config = dict(
    n_mels=64,
    hop_length=160,
    input='log_mel',
    task='enhancement',
    arch='unet',
    init='torch_default',
    residual_init='none',
    muon_scale='match_rms_adamw',
    batch_size=64,
    final_lr_fraction=0.01,
)
Rows from block 14, named by matrix and row number. Rows with one number belong to one channel. Each number is 50 + 12 x the weight over its row's rms, rounded and kept within 0 to 99. All counts start at 0. After the name is the row's rms in percent of the matrix's.
# convs0: first 3x3 conv (model.decb.1.0.convs.0.weight, 96x192x3x3), inputs 16-23, a 3x3 kernel for each
# convs1: second 3x3 conv (model.decb.1.0.convs.1.weight, 96x96x3x3, transposed), outputs 16-23, a 3x3 kernel for each
convs0.16 100:65 53 46 41 59 64 45 42 69 50 53 57 64 38 52 60 63 41 48 49 60 56 50 48 75 65 59 69 27 55 38 66 43 49 40 50 59 37 40 22 47 49 58 49 62 57 57 36 69 67 38 22 59 52 62 61 62 57 51 83 38 46 57 55 35 34 45 49 46 45 37 67
convs1.16 100:60 53 49 46 62 44 53 61 49 53 50 55 59 68 67 35 38 39 44 31 49 38 51 36 51 34 53 49 33 54 36 57 56 35 54 50 36 49 60 43 58 51 48 60 57 43 35 60 27 57 65 33 57 48 48 58 63 78 52 84 45 51 54 47 36 46 56 60 56 58 46 59
convs0.17 102:54 55 33 60 44 41 48 48 51 46 55 39 47 36 71 47 13 47 44 51 39 58 29 35 48 34 33 51 47 76 23 62 78 59 38 58 64 59 49 63 59 51 32 41 57 58 54 64 40 44 60 52 37 56 56 26 47 45 47 55 63 40 19 57 48 48 46 69 53 58 59 34
convs1.17 108:41 53 42 45 58 65 50 47 27 47 43 45 46 38 51 48 49 62 64 40 25 54 75 28 65 36 40 38 20 37 44 34 48 43 55 46 49 52 38 58 40 37 44 54 57 46 47 65 45 58 57 52 38 47 69 53 69 92 43 58 50 45 66 50 56 64 61 42 72 51 39 48
convs0.18 100:54 61 41 79 51 53 42 48 36 53 46 28 51 42 41 44 54 47 43 44 41 46 52 49 43 57 43 19 57 27 35 30 51 53 55 55 29 55 55 36 47 56 32 46 53 21 55 60 49 58 52 47 63 68 65 50 39 56 40 45 37 22 18 54 38 58 44 12 50 50 45 56
convs1.18 101:65 54 42 38 50 27 54 47 26 48 30 30 49 47 68 45 41 53 49 49 54 58 60 40 54 63 58 32 53 57 36 60 57 29 66 61 51 55 58 57 47 65 38 55 66 29 61 65 54 58 68 59 51 28 71 45 58 72 39 56 35 51 41 38 59 55 76 56 63 43 30 28
convs0.19 099:41 49 54 48 60 69 56 62 51 29 51 63 57 64 50 67 70 55 37 56 35 47 57 39 57 56 50 36 51 54 22 52 46 48 42 37 41 48 45 49 60 58 62 54 68 41 49 61 56 49 48 42 44 41 60 48 53 64 61 51 57 53 28 22 39 57 48 45 32 51 60 51
convs1.19 098:61 43 60 55 71 52 35 50 34 54 29 24 31 62 50 47 57 48 43 49 44 36 46 50 54 42 36 57 28 52 40 43 60 52 45 42 51 46 54 45 46 56 45 25 56 61 39 29 30 40 44 42 46 50 59 61 65 49 35 62 64 55 56 40 58 34 55 53 50 57 50 58
convs0.20 099:49 49 16 52 49 55 42 65 65 63 53 64 51 62 70 71 67 75 66 61 44 54 49 18 63 44 60 46 33 69 49 56 55 60 55 63 66 45 57 48 55 34 67 47 48 57 56 52 37 46 52 58 60 32 42 59 55 57 42 36 37 49 46 38 44 52 84 52 64 59 40 41
convs1.20 103:42 42 58 53 68 27 44 49 61 66 36 40 53 56 58 61 77 62 35 51 66 50 27 39 43 42 48 38 49 49 26 49 45 58 57 56 64 55 62 44 49 28 35 44 43 66 58 50 42 64 40 40 41 42 46 49 36 39 42 59 29 40 54 49 56 50 31 49 48 55 51 47
convs0.21 102:54 85 58 57 46 48 39 57 71 38 66 69 54 44 48 66 62 54 64 43 58 34 43 56 42 29 65 65 50 47 60 57 65 57 55 37 74 47 48 43 45 66 73 68 38 66 66 73 54 57 53 54 49 45 50 43 61 43 46 35 73 24 40 61 42 54 55 48 58 65 49 34
convs1.21 099:36 62 46 44 50 52 39 57 62 07 31 49 62 63 40 85 26 49 40 59 39 41 49 54 25 63 41 51 34 66 26 42 40 44 32 49 57 49 61 59 36 50 37 58 41 51 63 52 42 47 53 40 45 36 63 45 36 26 43 45 40 55 64 56 59 47 47 53 49 40 40 44
convs0.22 100:56 44 33 59 53 45 34 79 35 59 47 40 38 56 59 53 50 56 46 43 54 79 41 40 64 54 51 43 46 48 51 35 33 36 48 50 63 46 40 55 54 73 55 57 46 71 46 45 34 68 61 50 51 37 61 44 66 44 29 54 41 42 40 57 20 65 61 51 37 58 61 43
convs1.22 102:38 58 80 62 34 43 65 46 53 45 37 42 47 51 61 41 37 39 53 60 36 43 76 60 47 50 75 49 37 25 44 57 46 43 45 49 35 45 51 39 38 52 58 37 52 62 39 47 80 36 49 41 50 54 25 52 82 51 47 53 38 34 58 46 48 55 47 47 25 59 48 78
convs0.23 099:53 41 52 46 50 57 58 67 28 30 59 52 40 49 55 45 69 45 60 57 35 60 60 41 54 61 41 66 38 54 45 57 53 35 42 42 47 19 40 55 55 29 52 53 56 48 65 47 55 44 52 60 61 32 49 68 58 57 47 42 27 59 51 43 49 62 43 38 36 45 61 30
convs1.23 099:64 41 69 35 48 44 53 69 35 46 73 43 67 48 28 46 54 56 46 36 38 37 36 59 45 38 48 40 30 37 48 48 41 63 47 53 63 42 41 28 59 59 13 58 30 46 47 40 39 57 46 27 48 63 49 50 72 53 54 45 74 47 57 83 52 45 44 56 62 30 40 56
convs0.24 100:60 46 53 63 52 44 33 56 86 52 47 47 40 43 53 44 46 32 46 49 36 63 37 51 32 44 63 40 49 51 52 56 65 55 53 54 50 69 62 53 32 47 52 43 60 46 41 52 62 52 63 62 53 46 45 50 37 37 49 34 73 30 51 67 51 36 32 91 64 53 69 37
convs1.24 098:63 42 44 47 56 44 32 59 55 41 32 37 45 46 32 43 53 43 38 52 49 39 51 51 54 46 55 46 51 40 33 42 43 59 56 47 36 39 64 30 65 67 47 54 36 29 41 43 51 72 47 51 50 39 53 60 53 53 42 40 66 60 50 26 42 37 56 57 36 39 39 42
convs0.25 100:50 42 59 58 65 52 72 59 50 41 38 63 50 71 59 49 60 37 56 43 58 63 56 81 39 42 39 35 47 45 60 61 36 48 41 55 72 34 40 59 59 39 36 66 44 56 58 53 29 53 30 52 46 32 49 34 63 57 41 51 48 44 39 59 53 39 64 43 45 39 50 45
convs1.25 105:57 49 43 53 62 53 51 41 60 66 37 60 59 56 67 56 59 53 49 40 45 62 61 52 36 66 60 51 53 37 42 30 36 64 30 55 60 55 58 68 53 53 52 64 45 58 26 51 57 34 64 41 52 38 52 51 66 47 28 60 43 59 34 45 42 34 59 29 19 60 43 16
convs0.26 097:28 51 59 53 44 48 57 64 62 30 51 46 47 49 40 46 36 73 59 51 19 32 59 64 57 51 48 77 34 45 39 49 41 56 47 35 37 46 51 71 55 50 66 39 47 52 45 55 44 32 32 49 41 34 65 54 42 55 44 66 27 55 63 51 51 32 53 43 52 43 62 69
convs1.26 104:54 51 38 67 47 42 39 52 35 54 35 67 16 77 40 58 32 43 50 43 32 65 34 41 66 51 41 66 29 28 41 52 51 30 56 78 64 52 53 37 57 37 50 64 38 61 40 54 43 48 54 65 67 35 54 56 48 36 48 50 46 36 69 49 37 72 53 49 45 50 41 54
convs0.27 100:70 47 63 41 55 32 52 60 46 43 46 18 62 56 41 40 50 67 37 39 79 69 34 56 35 39 36 60 59 28 54 38 74 34 52 61 57 76 51 33 53 49 39 50 59 36 54 20 48 38 39 49 49 38 70 53 46 51 63 36 52 74 52 49 63 68 46 39 62 44 60 49
convs1.27 103:52 48 45 55 55 36 58 50 23 52 37 50 45 44 65 46 54 50 34 56 51 44 50 54 69 53 64 39 65 51 41 58 35 40 44 58 45 41 28 38 46 58 61 52 47 66 31 43 58 36 54 35 55 27 68 57 48 63 38 75 27 43 47 52 63 52 54 40 46 47 73 38
convs0.28 100:54 42 59 46 56 33 39 47 44 51 56 39 61 74 68 58 45 70 52 46 74 43 66 46 61 58 56 35 40 38 57 37 24 19 47 39 57 55 44 63 58 53 57 45 56 47 44 42 42 50 43 58 48 58 62 57 51 31 63 50 61 74 50 47 63 44 47 43 36 56 39 47
convs1.28 098:32 40 53 68 53 75 42 42 77 48 40 55 41 41 42 44 62 84 50 37 47 29 41 52 61 57 43 34 41 58 47 51 50 42 49 37 46 45 42 48 27 56 61 34 49 42 49 30 55 29 55 31 69 68 28 54 64 39 56 56 52 82 45 20 66 77 43 43 59 75 59 60
convs0.29 102:49 43 45 55 48 45 43 61 40 47 54 29 56 66 43 77 54 48 53 50 41 40 49 34 42 33 66 64 43 49 53 63 57 35 61 40 58 60 72 31 38 56 49 33 29 64 49 45 50 55 37 42 62 45 49 58 59 67 40 60 42 38 69 50 71 62 70 60 50 34 51 49
convs1.29 100:54 32 44 47 34 66 53 55 25 47 70 47 49 66 41 53 51 32 56 43 50 41 65 55 55 42 36 44 52 34 35 67 26 51 33 44 61 50 61 50 57 52 52 56 49 60 60 50 35 56 50 54 45 62 53 55 56 52 49 51 30 46 44 47 53 75 59 38 37 47 65 71
convs0.30 101:51 66 43 65 36 34 43 43 37 46 68 60 67 56 76 51 70 51 47 44 14 41 50 53 61 66 60 37 53 70 41 44 62 36 48 36 65 42 36 48 50 43 36 70 53 58 40 44 45 34 61 57 45 56 37 28 47 44 51 41 41 63 37 38 48 38 54 20 65 55 45 36
convs1.30 098:58 68 65 53 60 44 43 55 49 48 42 68 59 53 47 40 49 61 68 39 53 57 68 45 45 43 66 55 77 36 47 47 35 62 56 53 45 46 48 30 65 39 47 41 39 58 30 35 48 46 59 33 56 50 48 43 78 63 40 29 49 49 50 41 78 41 44 42 83 39 65 33
convs0.31 099:51 36 49 60 49 49 26 68 42 46 54 51 44 42 53 27 42 54 40 69 37 49 43 65 86 41 56 47 44 44 55 51 84 48 50 67 54 51 61 45 49 50 57 41 40 68 59 65 40 59 58 26 38 54 59 34 49 38 48 30 62 40 63 37 74 52 54 65 66 31 32 45
convs1.31 100:47 33 21 42 54 01 31 47 65 39 39 54 37 47 30 53 28 73 83 53 59 67 51 33 52 49 77 51 28 53 44 61 58 39 49 30 24 64 51 44 42 63 45 69 52 52 50 66 54 48 38 41 30 60 32 43 36 45 46 48 62 64 50 44 46 70 36 52 39 43 52 42
convs0.32 099:62 52 46 48 77 46 48 31 66 63 64 78 53 57 49 38 52 61 40 47 49 65 71 58 66 65 46 40 54 65 46 44 71 49 69 44 60 57 67 29 43 52 57 49 35 46 55 47 55 69 41 45 60 63 41 51 51 44 53 62 57 48 48 35 44 45 54 53 46 34 42 41
convs1.32 103:61 58 32 36 43 70 55 57 41 60 62 58 45 34 44 65 58 36 57 52 56 31 45 59 54 60 62 59 50 65 35 62 42 53 55 60 36 52 23 64 42 33 34 48 42 61 57 50 55 73 24 51 41 44 57 71 67 47 63 63 61 66 55 53 40 57 48 23 57 34 63 39
convs0.33 100:54 48 52 60 36 40 58 35 42 67 57 62 53 47 37 43 60 66 28 62 49 66 51 34 76 30 42 48 22 49 69 45 56 31 42 58 45 36 65 59 50 60 57 64 55 38 27 51 41 52 40 32 66 56 49 59 63 50 81 48 53 60 47 48 39 24 52 46 52 38 51 60
convs1.33 100:53 41 48 57 63 37 51 34 66 79 53 49 58 34 49 43 46 49 51 46 54 51 56 65 42 52 59 53 38 67 64 49 37 33 32 48 46 58 48 57 49 54 38 30 53 53 61 46 45 49 44 40 25 63 50 29 60 43 57 67 44 55 47 41 40 49 44 53 56 27 52 45
convs0.34 101:44 58 46 55 60 31 71 61 43 67 54 46 50 63 56 48 36 35 58 46 58 75 42 53 46 36 57 62 59 40 27 40 51 34 38 45 30 75 39 53 62 63 60 63 53 42 50 60 50 51 63 48 36 50 45 55 19 43 46 51 53 67 22 49 31 45 45 72 54 50 52 49
convs1.34 098:53 37 57 27 40 56 50 61 55 29 73 31 52 52 46 35 48 45 56 31 69 42 78 51 47 51 52 62 34 49 54 51 49 44 41 69 42 61 66 65 44 35 42 62 47 50 73 43 51 35 46 66 64 37 43 64 46 59 70 41 58 69 29 46 56 40 65 31 67 47 43 62
convs0.35 099:41 79 40 87 44 43 59 75 40 61 40 57 72 69 37 52 57 75 56 71 50 55 39 30 59 42 51 53 36 37 47 42 27 35 60 63 51 37 48 46 53 44 45 44 54 64 39 65 56 45 43 43 49 52 31 78 47 54 68 42 44 36 30 39 61 56 49 73 64 38 57 46
convs1.35 101:29 74 41 48 38 55 30 42 43 51 56 55 59 73 34 37 35 40 48 36 45 44 55 53 39 59 61 45 60 44 43 49 47 43 42 49 65 28 41 60 53 60 58 49 62 55 37 62 49 43 36 64 50 41 37 50 51 40 47 52 62 32 59 41 70 66 54 44 71 65 34 81
convs0.36 099:54 40 51 53 47 44 47 70 49 73 46 60 43 46 65 31 58 54 49 21 55 41 65 59 43 51 51 53 54 53 57 59 45 60 35 42 28 49 51 47 44 31 30 53 80 69 44 31 44 21 50 62 59 41 41 40 69 55 53 87 47 48 56 62 54 52 41 46 49 50 56 68
convs1.36 099:48 48 46 45 38 58 53 43 57 58 56 61 62 60 57 38 55 53 47 52 39 41 44 88 59 44 36 41 48 40 64 50 48 70 46 56 55 77 50 42 43 55 43 45 44 59 53 56 61 73 58 57 42 45 63 55 39 30 38 47 65 85 46 55 40 52 55 46 54 79 45 38
convs0.37 103:56 60 57 48 47 55 50 59 44 43 29 42 44 59 31 33 28 69 28 34 29 39 30 35 57 49 60 28 50 43 44 41 31 40 53 27 47 45 53 43 54 51 52 53 29 52 52 51 55 44 49 41 63 35 40 65 51 39 56 41 42 75 35 57 57 59 63 26 54 33 37 42
convs1.37 096:67 64 45 33 32 45 67 48 46 45 29 44 35 62 69 40 37 49 43 42 42 45 64 39 51 60 39 56 42 38 62 51 35 78 77 51 49 51 44 63 35 63 67 81 29 51 27 38 44 43 35 51 54 55 57 38 35 60 38 57 30 35 53 57 67 38 50 39 45 58 48 38
convs0.38 099:49 43 79 51 66 59 50 54 45 45 58 67 63 60 55 57 70 77 49 76 67 66 55 39 49 55 47 59 58 44 51 32 38 46 52 53 49 49 22 44 44 63 65 58 64 57 61 45 35 47 39 42 42 52 57 69 50 72 43 51 55 55 35 64 40 52 47 71 51 51 57 50
convs1.38 100:44 25 57 38 37 41 29 45 58 41 59 69 37 28 41 39 57 85 35 35 62 51 66 40 59 59 48 52 68 49 44 63 28 30 65 74 59 53 52 47 51 36 41 50 65 47 65 61 57 37 44 36 42 61 33 50 48 33 33 77 46 54 39 34 32 52 37 57 63 54 48 39
convs0.39 101:51 55 54 37 50 44 55 52 57 50 49 54 54 36 50 38 52 38 40 40 29 59 65 54 60 35 46 45 32 35 47 33 61 43 48 75 52 59 31 65 61 42 55 42 52 63 54 36 37 30 40 50 39 49 34 49 57 34 41 62 56 42 21 43 51 51 63 46 57 53 59 48
convs1.39 095:64 63 40 66 55 44 64 74 63 44 43 60 67 49 44 53 48 48 42 47 42 35 40 44 41 34 56 67 40 54 54 45 57 60 93 36 48 44 41 42 59 40 44 49 42 35 39 49 35 69 41 77 20 45 39 57 32 45 67 52 32 48 69 69 72 59 39 40 59 42 55 53
convs0.40 098:49 37 56 60 41 58 40 38 52 46 71 25 72 55 65 48 68 58 54 46 66 62 67 69 40 47 49 50 62 48 46 35 50 54 59 49 47 61 46 59 54 41 71 56 52 61 49 40 45 49 54 52 45 29 60 54 51 61 49 46 33 58 49 57 50 59 55 65 58 65 77 57
convs1.40 101:26 57 56 43 51 58 45 57 45 59 43 51 49 52 39 54 61 59 61 37 37 53 32 42 58 54 48 43 49 51 70 32 67 55 56 37 34 53 49 53 46 33 63 51 38 41 53 53 37 33 33 44 52 33 59 47 60 65 25 47 58 29 63 39 60 51 55 26 43 63 28 45
convs0.41 101:45 69 42 35 78 64 56 68 61 62 38 73 68 24 49 53 47 41 22 50 51 58 54 71 64 40 30 27 60 36 35 35 55 63 48 44 40 60 59 49 45 60 36 63 35 44 57 51 25 49 65 50 42 32 42 43 32 59 55 60 55 43 52 45 29 45 46 69 62 67 29 28
convs1.41 097:50 61 43 45 73 54 46 38 56 66 34 46 47 33 72 51 38 41 48 41 48 61 75 41 50 35 67 58 43 48 41 43 46 50 58 46 32 54 49 50 77 54 63 47 61 58 58 45 56 47 57 49 31 45 49 54 41 54 52 60 41 41 52 60 36 48 43 43 46 50 67 40
convs0.42 100:53 48 58 35 50 65 54 47 52 54 41 63 32 33 50 64 41 34 45 72 42 50 56 43 25 42 72 55 57 67 50 62 49 41 38 53 41 56 52 40 42 47 21 32 41 29 60 60 74 65 42 34 40 68 42 55 45 62 60 59 34 42 48 58 58 76 35 52 34 47 26 25
convs1.42 101:56 29 60 49 44 64 60 21 46 40 55 46 39 53 44 45 29 57 49 31 31 66 39 66 56 52 62 82 52 44 46 58 56 43 59 64 58 52 67 52 41 61 60 59 44 56 50 63 58 61 64 55 50 40 64 57 72 49 50 59 52 31 41 52 52 52 46 48 42 50 50 40
convs0.43 099:41 19 63 37 33 41 66 48 53 61 65 45 60 48 48 58 71 38 66 54 46 35 61 72 61 31 61 55 55 45 88 38 71 59 46 46 59 46 50 43 60 47 27 59 62 53 42 58 43 55 39 61 49 25 64 46 39 43 42 52 50 51 45 55 59 58 56 58 51 49 51 44
convs1.43 099:59 71 68 65 67 38 60 62 50 48 37 29 36 44 34 42 66 49 34 43 41 39 56 51 50 43 48 47 61 59 53 56 52 51 41 63 40 60 40 66 41 51 49 48 50 55 44 30 48 51 34 25 43 50 54 49 82 38 36 26 85 52 35 47 34 44 64 47 49 54 63 54
convs0.44 102:49 65 56 46 55 48 33 36 63 37 41 59 70 48 32 34 74 42 58 75 52 34 44 55 63 46 48 78 56 71 41 61 44 44 45 50 40 70 45 67 36 38 64 33 48 43 40 75 31 43 47 46 53 34 49 43 55 47 57 47 77 68 53 64 38 49 41 28 56 58 60 41
convs1.44 101:37 41 43 42 53 43 53 34 61 47 49 38 31 64 66 57 54 53 59 36 58 54 54 53 55 48 45 51 39 42 46 51 62 64 57 37 77 62 48 57 69 59 71 63 67 31 49 42 54 60 45 68 83 56 43 33 42 32 40 33 41 34 66 59 67 29 74 50 69 42 49 49
convs0.45 101:60 53 68 55 59 42 56 76 54 43 62 54 45 57 77 48 72 60 42 49 43 35 68 57 44 29 84 64 56 67 40 33 37 44 41 53 35 64 57 54 53 31 44 49 56 41 34 38 37 22 53 45 54 39 32 36 23 55 36 50 57 56 46 46 54 31 53 47 70 34 51 26
convs1.45 098:43 63 41 46 54 58 64 51 31 55 54 42 56 59 46 35 42 61 27 44 30 38 51 61 46 44 54 22 61 78 58 62 68 61 59 46 35 48 76 54 56 74 46 62 42 48 32 64 47 80 59 54 57 48 36 38 44 60 33 53 46 57 52 45 58 37 52 35 42 40 45 64
convs0.46 102:51 46 68 56 25 43 52 56 80 46 49 52 61 64 51 48 56 20 74 34 53 34 49 50 57 34 51 29 46 47 45 50 61 50 65 69 57 29 45 42 50 50 64 67 48 57 59 58 53 31 61 31 57 52 68 47 49 52 51 35 35 49 50 69 29 59 44 53 66 71 47 53
convs1.46 099:58 49 45 44 46 69 46 46 36 60 39 61 42 42 46 47 57 31 49 23 54 54 57 63 52 68 48 50 68 48 58 37 60 40 52 40 60 47 33 36 40 64 52 53 58 50 48 51 59 57 50 57 58 68 64 70 57 69 54 48 43 48 65 47 55 77 55 84 63 57 35 50
convs0.47 100:40 46 48 48 72 45 84 45 41 77 56 38 34 40 63 37 54 77 53 67 51 50 65 55 49 44 48 37 54 54 42 53 36 52 46 61 23 49 62 67 46 47 52 54 74 48 35 46 40 46 28 48 42 45 60 45 48 62 48 35 57 55 54 75 28 59 31 59 67 45 56 39
convs1.47 101:43 30 47 68 57 56 62 50 43 46 40 65 48 59 36 48 47 51 42 26 40 63 58 47 31 47 42 54 49 61 54 58 59 41 33 62 44 40 60 45 38 53 41 45 47 66 43 66 56 64 50 45 36 32 81 30 56 62 42 56 48 35 58 65 61 49 39 65 54 36 59 28
convs0.48 096:42 48 51 53 44 58 59 71 49 46 49 64 53 54 62 47 63 56 44 56 56 51 29 64 45 41 34 47 40 54 49 61 34 54 48 52 62 36 48 38 27 12 53 48 46 75 53 35 32 56 62 64 41 40 51 37 44 41 34 47 37 62 59 34 52 49 46 34 63 56 53 57
convs1.48 097:62 51 71 51 48 34 60 47 40 62 59 51 43 66 82 57 44 53 55 45 44 61 55 60 47 65 56 48 74 61 66 43 47 48 57 59 45 40 40 56 52 37 41 41 67 32 45 50 46 51 52 61 45 58 44 39 47 47 39 30 40 36 49 21 53 48 52 65 50 53 56 40
convs0.49 097:44 30 64 31 60 72 99 67 63 52 18 56 52 51 62 43 59 50 11 45 51 50 63 58 72 59 51 22 45 52 38 57 36 41 45 44 45 48 38 46 39 66 75 47 62 67 56 43 56 42 44 52 39 56 49 63 67 52 35 38 50 35 64 30 45 38 57 66 63 39 41 40
convs1.49 101:34 41 38 35 52 43 55 40 33 40 39 45 77 37 49 69 43 41 39 57 31 64 52 47 31 44 50 36 45 35 59 52 40 38 43 55 46 56 38 37 45 67 56 67 55 49 42 41 43 48 72 48 76 51 48 40 39 81 59 38 52 47 57 47 44 55 59 60 44 34 56 52
convs0.50 100:37 62 40 46 66 43 65 49 70 41 42 62 56 44 34 43 46 47 29 50 28 52 38 60 25 27 62 37 75 46 44 45 65 45 44 58 62 61 52 64 61 64 75 66 51 81 52 45 40 52 35 36 56 47 61 52 55 46 53 72 43 69 69 60 53 48 33 55 57 34 39 60
convs1.50 101:54 58 70 57 46 44 31 48 43 67 46 43 62 42 52 45 61 52 64 38 48 59 42 56 57 56 46 44 46 24 61 46 38 43 64 47 27 56 48 58 58 51 63 53 47 60 56 46 48 37 69 58 30 42 39 18 53 50 27 44 55 31 55 57 38 49 55 31 54 61 34 44
convs0.51 096:53 39 44 40 57 37 70 52 45 39 47 42 43 35 47 40 47 51 48 62 46 44 50 56 50 49 55 59 51 36 61 36 45 40 68 51 63 66 52 45 39 63 65 49 63 44 33 60 45 47 37 48 41 25 65 36 46 55 72 42 39 59 38 37 30 42 77 53 55 40 38 75
convs1.51 098:46 48 53 54 65 52 44 34 48 56 32 71 37 43 62 44 50 45 48 43 42 57 47 68 45 53 50 57 39 38 37 53 12 39 43 58 45 42 64 47 65 29 75 56 48 63 50 52 60 49 48 35 30 50 57 55 57 40 53 49 34 43 32 45 44 43 50 48 73 36 28 50
convs0.52 098:52 29 47 53 59 46 58 48 42 37 56 43 65 47 41 42 63 65 43 65 72 36 65 62 37 52 43 40 78 49 63 54 60 37 64 47 43 35 66 36 55 57 32 33 23 42 68 44 54 48 52 42 39 46 27 59 37 52 52 68 58 54 45 60 59 58 65 59 50 46 63 45
convs1.52 100:60 39 42 68 50 41 42 49 43 50 42 45 37 44 59 47 49 57 43 61 31 52 67 50 49 31 66 54 50 60 52 60 53 53 49 62 54 54 45 60 26 37 52 41 47 60 53 63 54 42 53 40 43 64 34 37 30 61 46 52 53 47 66 30 58 53 26 54 34 34 44 38
convs0.53 097:60 53 43 36 36 39 31 58 55 34 35 55 58 34 23 57 53 73 59 51 45 65 47 54 56 36 57 39 64 47 62 72 66 35 46 70 48 63 64 51 35 75 57 48 69 36 45 70 52 35 28 22 22 53 32 44 57 31 38 59 32 21 46 52 47 36 17 56 38 57 44 51
convs1.53 101:49 82 51 35 54 47 66 39 42 84 55 58 30 48 59 31 51 45 44 48 60 46 81 46 49 37 50 49 55 56 41 69 46 53 47 56 30 60 34 42 45 43 48 34 41 43 53 34 61 65 56 54 58 50 43 33 36 59 41 25 47 60 62 48 54 37 62 44 45 59 57 63
convs0.54 100:45 52 67 55 50 52 57 54 40 47 31 12 44 40 48 53 34 45 54 55 45 36 62 33 69 46 45 50 40 63 39 60 56 40 57 63 54 48 76 61 35 30 35 61 66 63 43 46 27 61 48 75 51 70 57 48 39 48 49 40 63 58 56 49 58 48 64 49 55 63 30 49
convs1.54 098:19 52 53 49 46 58 51 35 57 65 62 17 41 58 85 45 47 64 47 49 67 66 74 58 62 70 62 36 51 48 62 71 46 40 48 57 60 49 52 50 49 69 67 53 75 40 78 68 63 42 70 53 50 42 45 46 50 63 32 25 46 59 41 71 44 58 56 43 46 59 44 70
convs0.55 101:38 62 43 35 51 39 61 54 53 47 47 44 58 33 35 59 39 60 41 61 47 26 60 42 63 46 41 66 65 34 36 58 35 56 72 32 64 30 71 66 61 50 60 56 32 77 39 33 65 55 50 40 36 49 34 50 56 71 39 51 51 36 62 41 39 24 38 56 64 53 55 66
convs1.55 098:54 38 59 38 67 36 47 52 49 59 58 40 49 37 49 49 29 46 63 58 49 36 53 56 27 30 50 60 32 60 50 56 51 76 25 65 42 47 44 71 18 56 44 48 67 55 44 49 61 41 40 66 56 62 45 59 57 57 42 42 51 56 52 53 56 35 28 69 30 52 59 42
convs0.56 103:57 47 56 44 32 39 59 57 43 46 54 69 50 58 42 45 42 61 44 38 55 82 62 42 25 67 37 55 54 49 48 48 52 52 58 48 50 77 60 60 37 63 44 46 34 51 51 31 38 61 48 74 47 28 57 47 51 28 43 57 49 55 31 41 70 56 33 63 39 65 62 48
convs1.56 098:51 54 60 52 38 49 56 60 48 43 55 57 58 47 55 45 39 33 23 54 51 40 43 56 56 57 49 68 53 62 63 65 54 30 53 33 32 50 47 48 48 63 46 39 70 57 25 42 44 45 38 66 34 42 38 54 60 59 42 40 41 48 66 44 45 55 36 53 52 39 78 58
convs0.57 099:73 36 28 31 55 46 63 54 59 37 64 46 61 53 56 40 41 47 65 61 40 55 50 41 52 31 38 42 26 58 27 44 41 48 50 86 42 67 35 33 51 58 48 43 34 44 43 44 50 44 53 48 50 45 51 60 41 60 50 74 55 50 44 34 71 38 40 47 50 34 26 42
convs1.57 104:53 46 49 45 41 72 65 58 44 54 41 49 43 66 48 49 59 51 23 52 39 63 36 60 49 79 65 19 47 57 26 47 20 71 54 42 32 45 53 66 55 55 46 58 52 37 52 61 51 54 60 37 50 48 46 46 75 50 49 69 43 51 47 28 44 49 62 37 57 58 58 58
convs0.58 100:55 47 52 66 45 37 42 34 30 46 54 44 43 56 48 57 77 50 55 41 37 64 63 58 86 66 71 55 44 53 45 59 57 29 69 53 47 42 52 20 55 57 42 31 54 66 57 52 57 57 55 42 71 48 62 54 52 46 80 61 62 59 44 43 63 55 38 53 47 44 22 38
convs1.58 099:77 54 58 39 41 57 47 56 57 48 55 65 78 45 40 51 35 37 41 43 47 45 30 55 53 43 39 41 61 57 45 54 57 43 58 58 62 39 35 55 44 51 42 54 50 58 70 54 48 67 59 31 34 53 41 57 28 44 47 43 47 64 32 36 40 43 45 48 57 51 36 47
convs0.59 100:50 64 57 41 41 35 37 54 63 50 51 50 66 56 69 74 54 61 63 58 69 35 64 60 53 65 70 62 64 40 64 54 65 76 54 48 64 46 65 43 42 46 50 35 59 52 40 34 39 36 50 36 43 44 42 62 32 54 30 64 32 31 54 58 67 45 35 48 38 36 52 41
convs1.59 099:52 42 31 67 57 50 52 41 64 43 47 36 44 52 35 55 49 53 48 51 32 47 52 56 47 60 42 31 69 38 53 50 57 42 53 56 53 47 45 60 47 54 39 53 48 39 42 52 57 73 47 35 46 43 57 62 64 44 66 44 35 47 47 56 58 59 46 43 42 50 48 63
convs0.60 099:57 43 49 53 61 50 42 35 64 53 51 64 39 47 25 20 35 41 74 35 57 49 31 79 54 53 38 52 65 44 52 39 61 45 42 50 41 62 63 35 73 57 42 59 46 53 26 59 61 56 52 57 48 37 66 58 59 68 59 35 47 40 45 41 54 45 47 60 48 35 76 29
convs1.60 102:45 44 59 41 54 48 40 42 52 52 52 60 75 50 57 35 59 48 23 53 28 58 43 49 55 34 63 60 52 60 47 45 48 59 56 58 60 51 42 70 51 45 44 41 62 69 41 61 56 47 51 53 41 51 54 61 74 47 54 61 47 65 42 47 40 28 59 57 52 44 44 14
convs0.61 102:53 35 51 48 56 44 72 52 40 51 74 40 57 51 44 58 46 48 54 44 49 42 58 37 29 39 61 47 29 56 61 41 55 34 38 36 47 61 50 45 40 29 70 48 46 33 41 35 22 51 46 66 21 64 48 53 42 54 73 40 52 60 43 52 28 50 33 49 26 28 41 48
convs1.61 101:28 42 41 51 37 52 55 63 42 59 60 43 51 48 60 57 53 71 50 35 44 65 50 66 51 48 65 40 46 37 24 57 43 60 44 58 47 59 50 44 44 56 43 63 53 58 56 57 64 83 73 19 52 61 49 59 65 63 51 36 50 46 40 56 32 42 44 54 36 51 46 54
convs0.62 098:51 78 46 50 25 35 43 51 81 42 40 54 34 40 63 36 36 48 50 40 67 56 57 53 44 39 48 54 37 57 52 45 48 38 27 51 45 52 60 50 44 37 43 41 45 56 69 23 43 72 41 54 42 43 59 43 31 62 36 60 48 46 48 53 60 64 53 33 45 50 58 51
convs1.62 097:49 59 54 36 57 54 62 49 58 33 16 32 44 53 42 65 63 49 60 69 48 41 50 26 28 54 40 55 31 38 67 47 28 47 44 55 37 56 52 45 47 65 47 64 35 50 28 66 45 70 38 57 67 48 50 57 53 45 50 52 43 50 47 58 47 63 49 38 31 38 56 25